Rows from block 3 of the image encoder of a small contrastive image-text model, named by matrix and row number. Rows with one number within an expert belong to one neuron, the router's apart. Each number is 128 + 32 x the weight over its row's rms, rounded and kept within 0 to 255. All counts start at 0. Numbers have three digits each. After the name is the row's rms in percent of the matrix's.
Before each expert's rows are labels from the 100 images, of 14848, where the router gives the expert most weight on average: "patch colour" is the nearest of a few named colours to the mean colour under the peak; "responds to" is what is common among them. Only what is clearly more common there than usual is listed. The data: numbers of one to four digits printed on busy colour backdrops. In brackets: how many of the 100.
# router: router (encoder.blocks.3.mlp.router.weight, 32x128), inputs 0-127
# gate: expert gate (encoder.blocks.3.mlp.gate, 32x64x128), inputs 0-127
# up: expert up (encoder.blocks.3.mlp.up, 32x64x128), inputs 0-127
# down: expert down (encoder.blocks.3.mlp.down, 32x128x64, transposed), outputs 0-127

# expert 10
patch colour: pink (53); white (26)
responds to: bold (76); length: one (62); first digit: 0 (34); last digit: 0 (33)
router.10 053:165128151159040168102159063128094127146117082221109153098080164130124189154112144146139106185089144126133134151108081137125165076153104167100104064106113126104160133126155056123156105114162173045165147091105164124116141112206146069168140103156129151120133103140196113095105079129140124125124117143111145147176119136121157092103162125125140129134100150090095142101152167155105102111183
gate.0 097:178143082061131100152159144118120108143052122133167097110135124117092094155134104175135130084120108082158165155206125114121121122172089156147159144090190160159156082117043160085135124120124120165117071134130154139114200080132043111137113132095156114125114107043172096127138121173161166136138113135136113128103103109180079143142164135134072086150149118062113115136138111159085094118125
up.0 105:114094175123113102197129125156120128114165162092137153156098159114121116101185160138099099138130142143145087144073152111183148139100134081174172138088115118069099122094081099142096118080109147079079110176187174112101123115133106136054153113195114125123086139137107140123176090115099089120110170204174112088133182151102081157156064144120140150099150114132138099166090194112142126193146
down.0 107:169141105169171150158100144103096162129102133133167115111116098168108137122118111060136071100127135151102112085140132131108100117139173111137082127157099113151085122103106118141162143179059144174113131072155090099199089194122165113152112192057118151154159166195082168125161149152066134088173083159087140131138102167169139069173154092119092118140161106106158132165111107101152164131082
gate.1 137:182086119103120101099123133092153128121053149106113100083099130069104130198133119130099104104122115143163150158162124164164109126164128156156114108125200062153182054144112142080149092103093114127162141156136146150146153088153110090178130123121213156147089106086115095135132119202124169193139072119140115150126112075193126142161145133125082109133102166110126175122122139147119065134191
up.1 156:143144141118170100096184117107172077181112086173131102097134101132095146147121066098153174146133090106101159117149091175101094140176105166095075115172143079137152124174146170089152089107162121134173183133095114137091154137164148093178108067099158163105122083131164103082084145132183154125160103082128156183098080119148172087120183087162142128167084171133101153128154095173106125104120
down.1 130:093120127101053105160185122158114105114162087158123175180107138117147146097097156196148145113128189104169126146092143071133208146120122116110160185122119199098131161086112108141067161109184116114088149141105142144067129116124099135156157112148106048107141126087183103163091140068174083152065177121146131079099136120076112121095111162107162138119165106163105102145141117127131102128151
gate.2 065:114124218111172120102133168126121119116115122153131097093129105137149130194176141139110164178156151159115184127128127129130101157137117175091118102128073110102077156117145127115116154152072113080134101114162076191181197094127139101103128136150133122094176163150090159133089199112113190098102072116103178167152073096204161102080119112104145118132109155144128100221110154121137124107147
up.2 062:140156105110101163089088128158131109112141066187141130137091164186132104111177130111122147170016118202184156120084126089079151085069115113138081082084092090061091155097135072131162149102196120080080185134132087096119128153147149145101148112145118137130100147147127124117082103096116163120128155137127129122103093148130153135171098116091130118100098161155159118170105175098151142177129
down.2 067:171154117058107183118193125125104146175101128118108145073124132145105107106118126171105062093091132120168176115087118106061124098107093125134151162120134189134073116216167084151098171128154180127138105085131168171100093081154100117138121187087114109104118139072155128094146093144157076112140157126115058134165073118120100160112176164126134105162136082127150116133148149109155113064155

# expert 12
patch colour: grey (52)
responds to: on a plate (97)
router.12 132:134088151162169074077091134160139113163111134072080079162106121104084140139103097076115121117115116169172141131158114078187158151103151160068099141124155077153090134167161156169074148073143063160160151157109165145163092128143164179153137152103147118151170140091158062142099124131128177195094145134101182164102138089153085102124076149131142142156114107163111184153116143117130092178106
gate.0 082:160167078157199131144118166097159130118173112143181160119194053146153177129143154101130158174141100086102126097096126172102117157154148201149100102112061124121082097109091124094183135133100097115083154119128104098112169088125144102083070125132147144135087108184115160102151148150123115078138126133119091116063132146150152127164193102115100108089104194079134111098169149135116147172070
up.0 077:138120140112126149161120134139125193109141054113164108154153136117113178129105166147126127135164129145166126099150160116159137119195171142101145134081121156138053136145105145178106229152130113148090101113112105172190097094066106155135130138154098120178196150096143105146135190103107110139138156139066188074105091152132057082087096130153085106169160085106091110130146163122128070111137
down.0 070:091073146187126184145123110113119169069206170133119136131131156095163140125145148064144125145143147155141080093084150123124092094078139120115130100144096153109095179104185086180193148140159127132124167154196131087170070195167163114092116130124136170124171145149071110153123107144101121094119116137106146159146149191124130129185097097124142174094155095132113113055098184101127166137133
gate.1 110:149109140183191115109092111142118115169112151094063105152104100156119110146145104066063128142128135126122110074139142124130119125099169104103083121190112053143133142119164160150128112138138132141166188129107123099153096169138203146162100120060163142116126139173104127128105129142125164148092084132095167190119111069144142094145135075075181173112098165183162159117067116097185185139082
up.1 102:122064158104090120128162094118144098134115130105101123123149181098112119135154134143130144145124084149130174185135085115149123143080092133134155159134182132146154122166143095149138048094134115111124102159127145139112152093199090111140188141138092139129127083066178114101101049129171147152143143075179130121178145112097153168086088176172127096152121121140060159111176169176087108118230
down.1 111:125162148138083152199135102164103122081194128149176153115161119179144118101121137132127058132147099119136114112094085154071067069124135101134118062178127177111111173108116160156097133160142206119105118061144149067112074161088107101079122148153130170126116131165101175119164149097123073070146151132099136089126156199103153122132142092096123168132158132160129088142138143126136194125095
gate.2 102:133136162103100161138145086163118110130153153184124151136125157178107103094146142202103066094102129130134099176104155130067087092126076051146171114139136138090179142097104161102146110146128227130138083141150162065081109151139070133116156140132114137090056126133118159125185074114136081081127137134158077077156132141078171136133154133096133158098151110134154079137128133103149199134110
up.2 089:141164099171155190142064106103059108087134159128141127099162109136160137092108174101131104171171124156124119104128121126095100117051191120198126091151122130128112188149111131163132099151096123135099123072130081094175111129149127105104087164129061159097163144171086141070159142137079124120164130091071111096133200132110178124089144114142091186165157105153149122134129164097147153076073
down.2 094:081203048119115143103152132057071129138110112111105173159116104152168126074125135138159130172105136141128137130152141086101182129087147108121116170137128105123155140140173099124131117114132129139141132139076111143154163130128119130146090141110143071051122161121142060095101106130117189154081156105132136143160128052083204137073130150140183121129113143185111212103136126114098151040155

# expert 24
patch colour: white (31)
responds to: length: four (76); the digit 7 (46); brown ink (25)
router.24 094:077131168078107109131167177142177076145126116167155094117162161092108084142154138172176175143148088156106177149140092169127142175174081164141176146095139168135108121158086126092096151117113093118121083164119115175094182075108097075090159091194100087099137094087131115111108175105156153131156140134159138128107115132141093171075103159160106090177099152097095090164157129165084080127170
gate.0 093:170112135099123119157097115103132160125054168068146121068102168097100124181124106141114100111121115130123132140156121140130088099132132113192178109100173103153174083155088148134138085127090193122143123140170116126156100096137102081140145145129186144158069100124082110118178145200099121133169029149151065132120150109188102159168135097158057096095112151094132137154121115177096111145174
up.0 093:076157160140167162076179132129120098155186100175109144115183084154156124095117132114136158137100126141096135092123140128085140132091156140078075108137112106120101139129195145152135133104170076143100143107066078146093141125143162139137096109091074159080149145140149113137068109027157196128128213088106188132124118146073173123111092159092184175153135112159115158103152151113125131117102
down.0 091:137138141104089106113139162146134112109137131135135123159142145097104085054144129220119131080123163131179103187135166128114134121147109143122143163094154141153107159097087131110127168133127144159111051143175190149110144142103033171097162156123125109098097218064112136149161123096150114148105169105127096105135121128109132166114111185068123154143115069109194090153094110051178130123152
gate.1 123:167126108106121128196108146147109156096175140139159144145165105149101125068122129158133097124152129119087146131094147153115102123140116098135175138113097160115094151115088162116118184203072131187059078089162152101119136140108096167101116161141103126135107130121081205165216131086133093063136185116095112058134096207106126131111132160130085123153141082094150073160141107123125161130074
up.1 134:133134107158136144064106110094104155137110132090096157098101110157160158133116132067091134163116161116106106094105130085128150101089174137147071114163114076105159130118184081152149076099165150101163178128126094129171102162182174111162102126074156161147149147173130097096092101169094159151085074117100106186135157097132187093168117090095183159094121158171158200083097144114181133097144
down.1 123:117095151068119131089132185169142115172104138156108096125165197113085078156181102157144151089088099171117174159142087132137116145137050167130139145102168124151123109152145166061102152143101111164156107163086121183106147071107078110104171097153140119135104071089142091109097131118156150175116106132163120168131103067159114165121087163197130076158086150141083169139131137173097090128158
gate.2 100:092109162122092085093162129118125100126179155163111154112131144147131120100163140132082160126122126116124094160050103145113080133097119150151143107154132096028160132119138077119154022071173191078142129146178136102095113114199154075107136082125115144092071128173148144119115105097155133125156116132145081136137162134083172164178114122118188186085133147143114136114130195128135144165160
up.2 098:114130160121132079142123144118148097121185086205175129163144150102103103084182171131178204138185109146066158149124092159135145201123084139104172148150094197074058163121082128108129156143138137140103086163140104135093148095099120107111161132190072093114095113134117151133118163071134119088127214152114128105181118110108099156115061137153129130152122117150106119165161125156120110125149
down.2 100:161080172083132132181067149102144132089114143137192164124157142112125105113146142171146152093122134100150144148096167117161103196158086135137199146074118193114093099145077146147159188163105110177102080173155134149124132104062076139077170157142120106166104130114088180151145165108107109130122140171113134111146074119161053128136113142124100111124161085085113075158111146128069107185122

# expert 9
patch colour: grey (70)
responds to: on a plate (98); the digit 5 (46)
router.9 128:146149135077148105084127139106088075167094161098160096134129150132092089087123186166139094074141093142127139182149108107104137131089112080179175182130167157129112152175096158130125092134079128170108075128109143147148150103146072154130103177095074099088122116105100080106163090159086181148165162098156078080169165086104158173085092178159092156168167099155116164158126131121109142088141
gate.0 103:143150174153180130088121185147139105166136217158114092070130120160075092137180120137040117092133077149127090133129092201123046118085113126151105134161146054111111154145118160109110107096104130146119108141168157134114145135163129124103095098070139191105094081139084118082146094116125151148173094111138103156112127111157165172136120136068136170114114127142177137151079160101167159144100
up.0 098:115044177153116054121120163171205138155129143147110131146106156097100115137141079099096181142067103150141122117145140129210133161144104168092107137103133100134101101104150144149104161088156067136177136230102146173099150118141158131134175122133147137150116131109155109155102142103175121178085145154134158187095094146153064146167090117091157113131086099110131156141134122100150063185120
down.0 102:126064152169097135168089021119132184093123142107117135145070190093154138107090129160141086122175117097141114079097177121161112089121152090116178120126144131121174154085120129173130152151170190115131107124156156099140049188145159159160192148150107127097139178118102129149143102150141092114107135161117129087185139166107105069113134127098125131131195098158153152138132056108129175114127
gate.1 109:136093178163114095107103147183150125143153190088128096100172162116106180129164142101087114135083103149183110136130103101169091123117138184110088097138143112104083137169113143159054146070128067119131120161162168142121091149152149123091157128144123178169142119073102095076131124121118157193137124146113134113081156155177064164143102140082122164143144136135135118145086180081155066219110
up.1 103:135086192194070114090100100202147126135165158109120125104170154122117180134158114094079122136091101165171108118113120123169089117100152170105104080129146109088094127132123136155083123074158088118119152200174166082088085153170141108096172122143150182148106104119108082083117112104124137174150095158134135129077149157176088150160082125099126161128110122157134135150085174089148080213104
down.1 104:144063164185064143187106062132112169099148123137109135165065159136122168125108127134118062124129143090161103128099165097135133082138116092109131121122145160123138132077133129160082141142157168105126131143165142092117013188101164128091167123185126137132111171163127187158128093113114088114102147162131113103144141166112097100181136076089172153093141137170165076126100122129184158182127
gate.2 101:153149117101110114139089160126108140118144156090159118167191125110134160095071166166128175129105154157134123150095160104156139143101174136160144136115111155106075104146100118159093172126107023135068114136167123171137169096101132148100073164135096089160183168086108112151175142099108162132121160103054102102116169156142069173105115146123095139137167092065165078123095160119137042155138
up.2 095:142106107084168069090108145087121141158082139091119106189120096083116111103084155155131193115157169113123149137158162091166213184150121126126144201117096144148100133157096134138107158139113075143105100140125077221184197098107118162162103158137099063153149169117107108183120168150120179181086138127136138126138120133129118161107107148144110091138124107098160138133076070093142091105115
down.2 099:169170135131159156085149213145161064152134138188101103078165085184100133124166111127086163117135120190065121137107107164123082160129131128159077100127126068107054136149113169091158116115088124200109093111093144140104174118135096118104114071097137175124065120167120150066129122116147124100140120107125135128113095130140165159132138109087117152149089121098141106204164198125155161127102